From a checkpoint of a small image classifier.
Training: ademamix at rate 0.00115, 13100 steps, batches of 256, held-out accuracy 100%.
Data: trained on rendered dice on a table, 36250 training examples.
Rows from block 3, named by matrix and row number. Rows with one number belong to one channel. Each number is 128 + 24 x the weight over its row's rms, rounded and kept within 0 to 255. All counts start at 0. Numbers have three digits each. After the name is the row's rms in percent of the matrix's.
# convs0: first 3x3 conv (model.blocks.3.convs.0.weight, 64x64x3x3), inputs 30-39, a 3x3 kernel for each
# convs1: second 3x3 conv (model.blocks.3.convs.1.weight, 64x64x3x3, transposed), outputs 30-39, a 3x3 kernel for each
convs0.0 096:070148163078146162085145154110096099107096102110118091144134110104117068104091076172142131152118114118108109141121095139121140145135155152158120129170112155153086132129106163152112141143098120127120143141132132134146114118109144146126130144129123144136132148160111123140
convs1.0 085:105102091095093104104078075108126166145164160127128153124089110169126129136122117111119129099127111115129112050098141057088137059094101120094092107106084105103091130104138086084138074092114128141127127129141131151134106116133101133134109115136162145144146136135146137137
convs0.1 087:181164158153131113144134099145160131130128107121130114123111152134146100135135075096111120086112132134133124035091124109116103174172121076101115083078097143122088096146146103131127119103128113116114133136131119117139113117122124118122143115121127138126115118123127132128
convs1.1 086:149131138145126117170142088127120088132140095152131107116148154105123130114093122141140111134124111121116096150147128150143125131144122104081131087091102103057117108106115144126113137142113134119126133144155144154157103098138107125126115117112112122122109125107124136134
convs0.2 107:192172135170115119092088146158136118113125124128137150157146102064113150065127154119137139118155130095120148110111115098112115092108101137113051101105098146159165141144115129110093117138127103120125116121111106099101121108122119110125102130135129127130125124135118137127
convs1.2 094:171102105155109089092128161153139104136159145155173123164147122130093100101101125117124126123122129132113117170114101131066088109117116155136129117078110122111095138132128103111119130106105118116118115120131142122129131114114124117124118109125119116126107112116124129129
convs0.3 129:136137139145120132128128138107112118114114116087108119131144146114118120132121127132128139154162171121135131124110137109105108104086061120122154151145168121127153132160140112130126093088103082083080098097085111112102128144160134125135131120119096093066159177138101132123
convs1.3 112:130120131128120142111104110152162146151162149132160137122113097124125101148146130148173170132144146114122137132131142156140140166132129135152162128137128111100090149148133168170148170158142127119141117119128117110121126125112140127129147138115120121120117118124114142134
convs0.4 077:164136119176128119157111122154132143145130133136112131147126087147116096128115124155128106164147135139126131203158114190126090156131083118086066097123074091133106142093076117075062130106099149135119146146148166165156135136142121128119120137132127142128130135130129116118
convs1.4 053:119135113129123120154147141162149113190154143156168137110112109123111081101076083151146112134153127142149126105107128117126106098103113161107073157121054172125064120111129120140121148136155142131125152134144156132139096096084093119106097119084147141142125129135141128131
convs0.5 125:133170181117152156109132131122120130118110121120116103108072036122113078118127100077113108053077099092115121110117121116134128123151115076096100070107110087132109139137143118108095118100084157150154144140137135140135125116116112108083092100070152155147145143139150143146
convs1.5 084:131118133124140124137132124152150134144134144131133125127131140121144144135160152148166145155150150137139135113099117118122120119130113181176154165151137154136149111140123134150137125146149122127118106113122136134136111132130132133154131163150121099090099105096125132116
convs0.6 094:110101104132175168115184201091104087114120106116109116102092087079114100090126111121086096118099102163162165121103090132130094141145138059071094110104136103107110094102103128146104113136115106125116116141145124131144078103112106110093119141106106114107121128127154163171
convs1.6 092:082036087117095098147120146196157179147156128108140107148095110177139119180146106128135110137162135172166145108112106118120157143128173101092059140133106175146127139141101134112128145123134121127151124148168138146163136114121134111118142134129158154159137147146130141142
convs0.7 060:092128106112122106134113117122117143118109114111126097075084101090107096119099134111113141128103118102093093106082100068096135109104109071107146080086133104097135075073104111096110120106096134145138162147139172140145109112136114122143118136142117120107121117136145140129
convs1.7 058:161135128139112137131140148107145154159173159114148120130113122098122112082086112119143130135133159128155159079106097093092111079102099119097108134111107121140103111114104110119099108119117124143141143129120144146139092086101098094088088100116139154152132141153122137134
convs0.8 076:147136147122111123130118115101106119120148132107118136116126148113127109144111127138068101133044102205117096078107142096106121106079088090092153100093127114114103100100124091109103098110106115118135123131134127130122098117115098126107098114124140134117130139122168142134
convs1.8 064:079090113140150142130128080156144145132144137151159107109111111144130153107137155103121131120144151108149117165162162154127158121110118110149183121147200154093132147177154117147160111111130111132137110115131147127125137142127122113124112096118139148145151179152150141125
convs0.9 132:136129092176186158163187155118119111129133124113135116138149153127128134113132145097088088064090078130141130028082106068065078094072078118129122121134136154138126127088086111106111110098125108122109118139129120129111149141143147130136126101119127134092135145110173206177
convs1.9 154:106104112123115110127106126149139129166186152180185164151155136148155131146156140128131133136138141127128135129140144101121129068083101161157150128118108077087071151139140132125126111132127109113112125118123140135130138146148111114122102108110121128117132139131152143130
convs0.10 146:149145092171160079181153067121129106134142123117134145144141086159146072159127091104130055128123080142126105120115094157123102126122110072101069106120102114098129109106077128140126139130139119120115107125125123130130118102068135124092133121126118146130158157130154140122
convs1.10 198:119143134144152142147151139134106115143130142142140144089116111086103120086107120098090101108114126134134127120125119121122122112114106065070097058067105094105125116131148109130142129128131134115117123105124131136149102120134097118139124122135121120125120120131129129134
convs0.11 089:206177157201158124174136081123138158115114097094097107128128128150107096138115123062094082091111102038055053099097092133106091190147110096131100095087074126112119101125134125133128117112107120127123127134133121139124082095130113107130139114115142145132132127129124136126
convs1.11 067:141137129096112115149115104091117102163172138149146116116135160082092143098104121127124115126130124128127125141136135119107107174139109107087116091095104148128087078105122129130132158141145130113099136118142122121144093121142105123144151157150116100109105098094103117135
convs0.12 137:171151138145125135133120114122123125117135123138143121122130150148100115151134089086089115123109112104108131033108160054091139103124147122122151081079155135097114098104123092104141134093134112104081133127106131141134126113124105108122149123120159155132130156138120139150
convs1.12 157:142122099140120106141122117127142146089142133088109130133144139125134139140116116117111116100093109097090110178133114167120109162105110089099094068077096099053084134128114118123123108099108123113097119105110116104100127100123130115105156126129114119115120117119114133126
convs0.13 048:155144168167130169167172153127129131116134129123110132094086117165129162171132131057109146027112128033065116121130169099130125112130090087123140122141121122119149105104119134124090105105105139132125125128125127143127103127116125136130125105106137131118130152152137133155
convs1.13 039:167164148169166156144135133092135134130161150114140138151158139155139153116134163102105107107138095108126136156174157177173139132135092109092086172125094099094109082077130130091107118090121139149143147109135116127137088121121101123140095127112166128131126155124136124126
convs0.14 099:118121122112124129140119127108143150111118113099112116048074104091103120136143151129138135149124102141097059100113096079106095149140093134133129111117083163132126145159159140138133119129123122113115103105116105116130076106128111121140103124128143143144125139153118132126
convs1.14 103:177184176153127119126070057111151123155147124185169146162151167134131147105108082076083087098120106118131122126125129102117117081098111109123130077072115081101126118122111151140121171156155098113092125143132131141140117128125117132123120125138109111112118120100128123116
convs0.15 058:180163148204164166223198148123140149120148130152146139136100095174144102195123136139142114129085045088059040067104118107118093112121053119107109112084084132114129135131116126138113151115112122124117116143127125143139106106106097112102115112123151145151125149157110125138
convs1.15 045:091146154091110125127110126121120100157167145115136138138138132182133117165174138096111092134121121103142132152142123131124120130153136137129136132122129107094111114111105135112126095079112144122144127138122118110137143148114116129121117141109161129134134131126135147135
convs0.16 137:102096135065101133122105105106122150131150167118140168115140138132138145103116106171149144160120114179166132165158150130103136176174135103091105154145142135119098134106107114143146137145143117120103111110107123129132139140128130142133122127123125130111103123131100100091
convs1.16 144:142131119157159137158142120126139140122111129129134130139101111142124111151122118123155149118112107130140136135137126135130135138141127149181187120161180128130148172161145135151145107128111147154146128147127112137101132123128120118115113107108100103092118110099114106106
convs0.17 065:134136115078127105087102107125163141117131116125137114119129115115086090085091114118138151107092154092096132124139120137124117152159093090100124084075107075099089126125090145114105111104096116127126116144144116128148134120116117134131142116097112117124114116101111094120
convs1.17 088:140122128134132132129122125142111108125134115131170133137120106147146123155171160121130119118126127125124112089128153100114147098120125155134160113107120105088092132113134103118117115109094123109120096098106122122120144156145105127130109105113119109090130103096126135126
convs0.18 085:122157125128154111116103094114117107121137119104110105148157151106127122124104099139107095157138132128115111133117139110122088127118068135152158137154175129128138124122121125119119098087089140132122141139130133122119120136148131132141125138152108124112149164144117117114
convs1.18 079:139120153131104131091097106153188140157138122149192189124143109118131125121137121111130150116140149099130161118102110112130127088072089155172170139165153132121126154184150147151127110120139116123140123121125133115135146151140103119111101085091126124128131128144125154154
convs0.19 068:175146152159117143135144159125120106148144129109107137138120079113122117078113089130108043115130122133145169132176161105125133096132143087105079104171142150185159081112113102113100120128118124127117134124120128121125102128138101114126114133113144144124165138125145132135
convs1.19 062:124097107106091102086101152191132136163108098159142097104108131093105112094128141105125126124123123137114134165129114155133107157108089115159185139124145124126132139143159111096104107097072132148146136138111124112119123124147098129139112110114126124125117115114134118138
convs0.20 103:101104128124127134131143152130128126137111115134130111100109112119131117105109093142145138156152145135136135190147140171149135147150147177161171179165157146110094130148171112121156112114125146139141147147130152144134145143170125136157130130129145154141138144128147137132
convs1.20 062:108115109125121106103090101065073114089099146101151175135114114123117127134111135097141151088112128113106126151146128140148112103114091112148151117156162120152159137121100098106115091130131134114131134104125150129119118118104122105118108124123125131130127145127148118121
convs0.21 112:091102105107120080152136122194152144131092134128126164117094155050125152072163171146177139172176141151149093123142123160170104141123072169140121118103114112135148145133141125070112095101138144129113139135126129124122155135131132123117098110131098109133111110125143131130
convs1.21 110:154144127148130113080101101110067116075059089099100096136124120145132116148136133119161183125144150084086067159134123139151133106118126138164178148168156140148163142135093138155109140138117138148121159132126177150140150134108131136126139148162134129133123107117121119122
convs0.22 096:163098094120095089128103111114098093114089086135113102131129126146145125151115126152102161088036095088069117149179160094106150086105117097120148088128149121134144119099095135122127144140138095110091134121093100088090116122126131134139138148151139130121137131132116136143
convs1.22 092:104100102130110096115120078129141139146149146121137133095108098097107112126126145136151135150148148145147126160132081143123093147134113096132178131121132152132124132155174099119152086087085125125172114107131106115085142169159132132153121113119087099106121117120132124121
convs0.23 090:154111122122112129121128139128102110121117096119108115118132129140122140116119110050026024028039048086098136121129128082083129085115138084118151106157147122181148106135117119127117137147143131130117128127121119124122126118154120133145131138143131148127135132125111121113
convs1.23 077:118120127154145126108118088102100161098074121110105130107083113086082108122111121108121105129108097129115091148154114162137096132127093116107127149128086140156111135148139115114126097107097131153160129152143109119112144137157150136129148149142126134128126138128119128138
convs0.24 140:138140128165147135161182142114102098139126122092116113124140151117137138129122135080086087149152132150158145073128159104107120114096090106126102137134131142149140142155132101131116097097097125134124138139118135122093146168168141132151125118130081086077150162124156186157
convs1.24 190:127133140160148160170144163143158141157193162161163171135135125138138133136135129160162173154152168151160166139144144147139141131138135155159164149144144128138130161164158142145138138139145119117117125122122172158155130123130112111110122120123130124117131138121136125116
convs0.25 129:150128093133133125120141130136155145130146139122133147136119123089101126111124131077056091079084124109133150109082047135079044163107086120121126120111141134136155148078117127065107153142154112122102128138128113107101141143130140115093154138143082087083106122134115139134
convs1.25 180:162142153144141143154143157147162155154168151128146130088094093104121116117132130104094107104107110115114121093071064095085068106090058072062088065072080083080060142136138119117113094109096131126128126119128132128132120136136116125117119118101099125135130148162137153161
convs0.26 122:117104151083121132127149122153187170173172159108099116150135143149140140123119153088089098113128102140144126085106098118136111169162103123122131140144136091099114100141118095131130086088099123119127128126123142129136121133124122128128094096090129123137109091120124122125
convs1.26 155:144142149129136127125121125127121129091077101112118127154110157143110140100096112097122109095103066130122116147147160161173192115117076156133125142139127129122133155126126118099127115097122131135122133142145141148143160138153130126153093109146123123127132137112126126121
convs0.27 060:133154148113138146096097134132133135122129148143148137108110111105104112100107081176186149133121114098084097081138115102145137100123132175163159155169158140155152114107104138123115111133112142128131149137146156159146123127126116128140096139132135151133147154155139138149
convs1.27 052:142132144118116136085073119119135122123165148120144148127110127140113128143112109116140122125127126122120141140127141121115172116120134104112104072115075064057099145147133131119137137154134105139136123128120116131113131156131137130130139104130124132148118147142126132135
convs0.28 051:140104125090072109103092109109123139100114143116125121093077119129089106119106111118100146091100153075064132135131135144151172149143153087120186132127172131157135113099112094106116074090098133151126141121143142141144138164160129163187097118158134141150135138120131141125
convs1.28 042:146144160141114148099094104111145147161206182123144159142122147107133156091114129106130116095139120117143141166179161122139127111093069115137129111141108090095074119111129134139151138151133148156136127121134125141113134114117119116108093118097141124128156127127145136147
convs0.29 086:129135107150154133173182147119111084138133117116129119119142134118130129133132126082074098160148105153154118072136142079083093095104090117109125143142148157153130119093090088121106120120145132135129142151133129128118146149144128122136125130144109129077188197132157201134
convs1.29 083:093089115109088113110092136178172142164201117129155155137136086126136088154150117144149157128130159139161169131135149151133143133127119184170171157164127117123084193195153150164105136161114139131123132126136135136143151127121138114114153122103126132128123149143139152142
convs0.30 096:135129117174179160160175188111124121107135121092127117122134139104130118136118106089092096136125106138142129111127118101088094136123124125131165130135180143151141126110085099135148112137150106120121140134140139139124144135141148146136137133145090113102191204153107157139
convs1.30 095:101108116107100107108111122133156136182223182145197139129111092132141114131135118130140148140141135120131134134127141118135134121116129171177166131153151085098079139163152148152134123150139127118126123131126133135131115131133133122112126126119100113112129127119124149126
convs0.31 065:089101103114107121094119117138160146131137165099114117125078054143149143155138120120097101153125119152156156147123099151114080128095069151127163144158159147164158119125137111101121106108161143137150134137136137148142166176173151146153147147144149136144122123124138136116
convs1.31 052:167179142156130119128117126117122093130163119115124135151139122133135145112106115094140133096134152109098131150143125161132115130109066126194225038108188062045141111135110117112125127141135156129148123101103136114145092117126101136134139140146127119111126109114133124136
convs0.32 063:132168160147170164147157154124115123123124104122129126111131108117135125107128120102108100124122116112107080102127148105134174075100163179174131156137144122135123119117116130114109083088084150142139149150130139139149129134141131126125109123110136142125126148134142149132
convs1.32 055:148140158134161161116140135065076108096127125099141137153150128125132144100109119118115114116108101096127112120108141096085109091093089089119109074100096048084100097093082087096084086104131131134133141122132130129141130115101116103107127125109141158148123142120126140134
convs0.33 092:124113116098077093120122133126115114123132121110101108121126090092101078135134086140108139076068124074062091185163160143150173115123142135136119128131109128165132107107125120139119135151139146145132158143128143132132120125124128128121154143119158144126152149121130131126
convs1.33 070:159142139164152131152145142122123134111103145123133127109101090125131126151139153129123092147146123120125111165144080166139097172143119127119112134137135164178157103115157093101112136123072138139127140129116163141113115118139102136153111132136126139132140130134146145137
convs0.34 107:109091082106073087124094088117115114103123135119121131105141149126152146140142101188123129165074083163110120137139139123102121118105138119105126116140134144126131120107110108124138137145147079085086089097076072080089132122144125132150136139154105087078117109112109099103
convs1.34 092:107112090131124085127107099138150144150158136156146122112117114117129121149149136145138143125122149117117119145135116141129113132117133118155199130146172141148153166178164129165151094111087108110123098098083113102085171180157147158150121126110078072090106100109141136137
convs0.35 094:128118130091063097075111105166151119146153128149173155113126122123144111133118087135096107127086139101069134119160157124126172069098172102144138101153128126148086122115130104127128134167135112120137096092109087092111109111128129130115149133114092101098124136118108108113
convs1.35 092:161140137128133096136124090123126141131149138153148127141128155128144162138149175145126122116099133102094098153158136160143121142106093135139142145122136151153134122137175105122145134100093116090070134115096131112092122156172104124132111104091104112104106093122139131117
convs0.36 106:138113122107092098107101089102131125104147159118125136112138150132141122118099089162067089140021025154111109114129148111076122125125132077082121121106136151137100117110106095140148128140152089092073105110092094106114140130135110130140116121147122128107118121123113086105
convs1.36 091:114092125141123093126089068127152145124124114138122117107111086126121112135145124125125127097102123135123118162125091154105098145129103098148198101117169129133148169190172135158170086120106134148153112130095124131093152161139158152153130148124081091092110112099119111133
convs0.37 052:125117147123104111134132131161142138135130133106100127121080064141116097134117106045094146080127155058076109173216181175167172160131062126125129119132116120135114138136120117153118135148105132155131146139153159161146174166146156143126138142112134143117135158154120132133
convs1.37 050:137135121131128109135132116057075104050069141089107166105086067100103097112126119117105110126131086117126110152124115158165108163149070122140123136133083136146133109103135067086131113096138149145147155116145155128145098121140128127165138130132145118118130109113132113128
convs0.38 090:145170160123161141125140123130145138132116112092097084085132120085107137093115144110147155137156173132185188136119107141110077114103087123123135122161172130150155147138135132127133097105136136131119140131131130135119148139146126117119099110116114137134142138143135120131
convs1.38 074:176156122118145142089094101137125127162152132143154142148153127110139147108135146102131151109157158099129137072064119030101147047075109119146161093146147085136174100102081113135086074116121115136121127125116137133141123131100143131132109138140138139146137118141127153124
convs0.39 137:100084113110112147101117163151154141122115123113131117064139160059138156069142181110123114119129146120134122135126112096099090058085087133130099125143129110140139127145145105134142089137146117119125123126116121111100115146152085125140102129145127126124134132144138134128
convs1.39 126:189207166180161154149126137108151149130139150140144158108117101112110096126101109106130131125155146109116131150131108149116097139092098079097117098095131129105155130140144129149152122121132123127123114110105133118092121113108130131125129129131108102128110117126104124137
convs0.40 051:089106105095099107082093125125130117110111141122104126085081079043057071051067098113100145086079117143135132176167119099087080125122070127103121112115100122114086114115131089121122102113105130105114109101125114103100126126140109110108107118133120125137105128128115098126
convs1.40 050:126086092134125153119117124159149127154131127112124121113106116135138113149117120137135127117163132143167160119110154102092168130114126144142126125142167130146127134129118144145130163148144142139149138146145167142175120123098137114131149141124122118122147140123137123151
convs0.41 113:118159142145166153132137118173177166129140151132128140098123175069133171091137156135129139132150147142155145082081088070105121100109095133121154103105146114103169148148170123129137116146142128131124119126119130121117138137143127118109112108120135138131124137137119129136
convs1.41 094:114124137123115136085092104100126096116132119101114126095093056103130123105146142116134141095116139113131124059087122079092113078095080056082118022043080075081075064069072098109119088102122130127137117130125123109112108096111127121142114135157134142138117121123133139115
convs0.42 106:118111105147132119149127098122132153134144154136102099148156141170155117165137075130097110102094119149144141157150098139134113132132120105105090102093084110074071121106123087077093105103062133137123136149141143132126134130145120104142122114117131126133149140134134140116
convs1.42 074:156152169143153156101124147185149126142125108114097099125123109140137105122109098132128126129140146109122141129116099149149106108125098134063049102045073071069112124133167107109127086119120132137149132136136137138145139135123141135120110131114137128123122134129138134133
convs0.43 121:132178170129162165093099086116124125097113113109105108119130103137119107114119130129107099100069075086088086114091102083106140090120129080092089096097102082086107116134154160147123153150114137135132134130135119127121111138130145165160131148127145143145123121131119127137
convs1.43 108:118132123105121109116144127132099109153135145129129128106104113108119125138117128127137133105115120126136132144138098159149133164166156148144156184168170169154156110108103138138136136148149121127118135130145119142139105101098122126126130133136096088079120118116116124119
convs0.44 105:132139141166144145166137131147144162125121125117111085114143134115143124120135129126144150110129122113131126165144139113109135113112134107112111102109096090066111138126135089095095100109088165157137172160152171167166137136148117110118095104104139136144149147155159158147
convs1.44 063:132123147163155134143133120106107122132137115092121113123132139104101090072098092132137124133143130137145143057082121096097129089103129109112091095090052138108089082072063113100119111134136136147148141122121132136144090073085115096102118122107148156149147155121142140127
convs0.45 063:125114082119115107117100109105120135120119131132141125101068062117090095075117143155146119136124089111132100214173105196118111156128105095097108111128090124115091136096114105116110100117106128137114138133128134135135147129121138113128108107114114131120122121129115120131
convs1.45 045:121089090157125110140111137129117122144175130124142132116118084152110085127135128136141116121117118148122104097136123121162153084110121169116062171127037060073056130126115138122141145138169143137142123154134150159126118112116142113122141122126135137148126152154142143156
convs0.46 105:039050087035056086083096133120148102134121113122128098105121082093109113074112113082106118098102086082067085123097121107123125121095100133144112126122092088087105129132128126139110136150113134113118141133134141128127123153131127165150116154145114105099116098111117104113
convs1.46 105:195134120154125135131126141106169166137161154125153134113091148105104142133114112123143138118137135110139138157129115123135135125132112108064081140088077144120130102140164109141138150146139112105108122112105136129135119115123137115130130130147113138130106127135118146150
convs0.47 156:101109104097117133122114131152153167143131150144111129152140144125097108108077078092106164131128152165150151092134141128141154172152151155141153123109139091096111118127133112124136120114140112113119112109123113116131138138123130130123138130134125132144117125136096120128
convs1.47 146:142127137104124112087098108138127084124114115084086092136121114132124100128124109123115115099102107093103104105121117132132116117124101097091075050053085070068090093086105102098114104094099135122115134115113131115107098106117124125138132137143155128123122124117112104100
convs0.48 073:128132127135146144175148121102129104143118123135128130125092112152118106172130100140100127166121099130120173190151105161127093160148099127146141116135156097115136159142147136136130121119139156142139148148125155149139134138140152152142116144132147147141152126124146136135
convs1.48 064:148108095132144116163161122100146102083146092135153127105153116107112112042079075113142132118134145115114119145131126143132132120109062107151188067101201119107152159159087139149107099127122146136136146116115138128145140151146124155125125131138121117122136121131132133143
convs0.49 052:144158128168147129134127104153148129143139151106138144106118094136094083131091080150158146141089128092069149153118119118131152108120134098062094067089104101145124127163137104134125141105108133125120153156132156131150143150120118113140111135140112130121116120140126130138
convs1.49 059:148140142170122154164145109119094111118124087127097099152136113147142118149136123129109117142155134121123114152156105197164134184149107175105106166157120121152129124128126150138130167124121141148140149116136138144145122117119160137155158141155123124132121144121157140133
convs0.50 085:085062064095096134124140145101089117103110116132135129072072103096099134126106117097097161089087146109150153189129115118110139106117155105096155101129134112112094095076098091124132112129122132136138157149138169150145117104144111128147129164156120122117139122114133131121
convs1.50 063:180135147174140167141134153153142145156120128128134126166154105103110114083117127108131143136150159121162135115118094141140166092126160121108085142108088124140076156100105106083117139130173129120134113115114122131126129106109104092120121112136132143153121142124124130133
convs0.51 077:130094112165113104172116101117115135126126138114117146108125126140094138128130156124091112145162127174204201129104139114099085184152100062090116118113157114145153147133132135147161131129133136152138147156138157142147154155143133150148124108127142148125132132130126129121
convs1.51 071:104125110107113105159147148109093098124133123074086122104086127110115092104092070138155145118119135120128144146123133120115104142147112166167201130121165098095121136144129140147148101108110139127149147131120132132133113125109123125124134151144126105115131130118117132137
convs0.52 063:163151125166138120150147143089097103110099120102110108141138138153119136144114121120071106113036049099114126066107109064064066092076069116122193106130184098120147095109105096133139092095122144152126168156149161163152127135152112124144090109134160146116164150117142152142
convs1.52 044:108075105100053072082082096137133119133179147087120140057097098107118120091098103100112100120132130126113118148128122160107097136109103092095145066082122101074074117134128094123144099082139120125144114129143112106126103141140098140129113099125129141119114154156130142139
convs0.53 131:122134114138138137110130143109101125106098105107102119092097092128128127145153146118138111093059058084086088084094094097114108094142118054048030075068051104104121119101104118136127133109114118115118107116118115133133082081075110124110129132138114120130120120120138139129
convs1.53 168:127128120138136099113109114105082102094088090150128122122120133095103112100084106086076092114100088099104085138130101119129109107105125120117131101092078098098089109129132103122129169165143117095102149126112153150139118126136110116107121131128121117127123109117159150143
convs0.54 125:189155117157136132107135135128149139122147141118126134141139129104086112137136138088070098086061113114107142104087079124073054161114098130126132116118145115132151141080108124072100138133149103107108131141126114116116156134124136107102142134130095090093105117132119138123
convs1.54 118:121128137119124129114113113171160148171185153155158144109125128126141141126141148125119114111110110111108116078071074084064061081073060077079104077076069080054049135147145125115118096099116132131118125135131141133134134134143117119125115111115121116120129137136132133142
convs0.55 138:127140146154163146146117104107120141123131131090084071126130118145150116149145080142129116141115086135125096150157137130153140096111122134126121124127124086093089122121116132135120101108072140143149137136144152143138133131126136131111105121111124136141159143144155145142
convs1.55 126:157165162181165148161159129113102136109098115151151144159153147143125140102093090106101097123121115142141137166169137181180167106120101113114112153097092190153137143139143131118113131135137119117116131125127148145145144141126140113112124106108109112116118132132134134118
convs0.56 121:152149146118110128100075136122087101142118114146118104165164080150135062117089078106094125095121169131104153099115127128161160146150145103091124128136146108136148100102104146111108133131112110111134119124133129138147109127117146149098119138101110117134128121149123140165
convs1.56 118:152118084111063077116068078109168144124155149104162140074112141109108139097102127166132081146101073081066082151137142163117120156082084141092127151101100111106107112142156111122143134125135124134114112108106129125117116131154107131142131128127104097094100109118077109116
convs0.57 110:149102124150108135130131166154161143130126124119111114081116143083118138085126168124137107097151144062110115077143138072158127020131091143128129123115108109133144123146153107122127079101121112127119128116126127121124145168182122132165105118140117118149125122125114123125
convs1.57 100:183189148173173135158151117074123106107149141101140188101124095112115123121111131123134125116147152108131139136118119137119106139119109134144139117129142130126154130128111152150128133149123126137146125124149128134143136117093154117113148123128118117141114134138127133147
convs0.58 050:129142145106095130109106110150155171146139150119115123139129135155165153179134122121088090089074135062072129142123149094116113102088114078115142110102133148174143111151114084098117094113123136109126112121107119132103131142131102128120134135127135136125137115128122112111
convs1.58 054:156146133170126109170127109113135136130143147131161138134103155130103127136129124118102113094101115105133110166170114146135087140120068158134211173105113159079065129136170114125166108128153143122128143112116124141118146161160141132159155142153130126128128139123143157127
convs0.59 072:178156141176116120106110134137132123108109109124122131124116132108082122130101118078072081097112114111121099079117148076123170109118139136112099097109111125129124103107133115108127118132120110110100131129110153140129108126133121122132136134132150125133124116131119116132
convs1.59 056:141112083106101124137151173102103093121132149140130128141093119115079079128112090137147137123149129113127123157133108125101131106111146120078107094070068099086081128110117142130127088118113101107093118125096127122105127128122115108112120138134125101103130110122120114108
convs0.60 088:133126144112110111108104111131130096124135142119135130116121135129147149133109096172056027160045032153062074091132165125114134138090126106093108110112113124134108129132104110116123134146137106108117090106103067086118151127143104130145127116152110124099111127113108090116
convs1.60 080:138125107136127109122076092129141138150125114156155105114131125134140131149165148130148151116112150105122117170140139157130136133082096119148195132144200119135135156171180142150165083124111122134113093112102125145096152157155145151152123142108116132106125118111120128120
convs0.61 078:121111107115108115096104128146152174136148141136151154109109124118137142111135144097102138088124147073100099153162160145146167123121134126141124116138146100138131150163152119130147090126146140143152147137138146144128159176161123159149105142133136146148133135141146134138
convs1.61 055:183137157154115154091111111062101099118135135147175159116122146114106102088101137109113128115134130137113118158129149137138158095090113119153129098108145084112130114135137121117159096133156116109104129124120120125131127125115118126135107142150122109119132133134103112110
convs0.62 104:178150116137111094132130117126136136122138130131123111095096100131116122137141148099096115096099099067078074091072087125106093160145134075086058112045058139127118122151156133141132132117108117124128105110121103100114087098121124112136140136134127134138115110134095118119
convs1.62 104:142156132132123111134133118108087087111125137148130118154157167098104134097087125098092092123117122100102110162154134107111109139131117117113157096089091111107102093111118106114120138149128105104087149132128140137144100128145088084136109120121100103110114108114124128129
convs0.63 142:173161126171165148133146154129144140137144132129146144155148145120110127122130131089070081081065083101102121103095087108070050135097074123123138119109133124114140140081100138079092132109145087098094126137130126135121155136130131111110134116127078092079085102121116127128
convs1.63 193:127122131134129124124115122157168151165180157160156139121135127134151146135150149113108113113104118124115122086083093069069065071072068086085092086076074090071062133142146097100111095084090122119120130130127144131127125138141120124119106104098127132133128142140141145146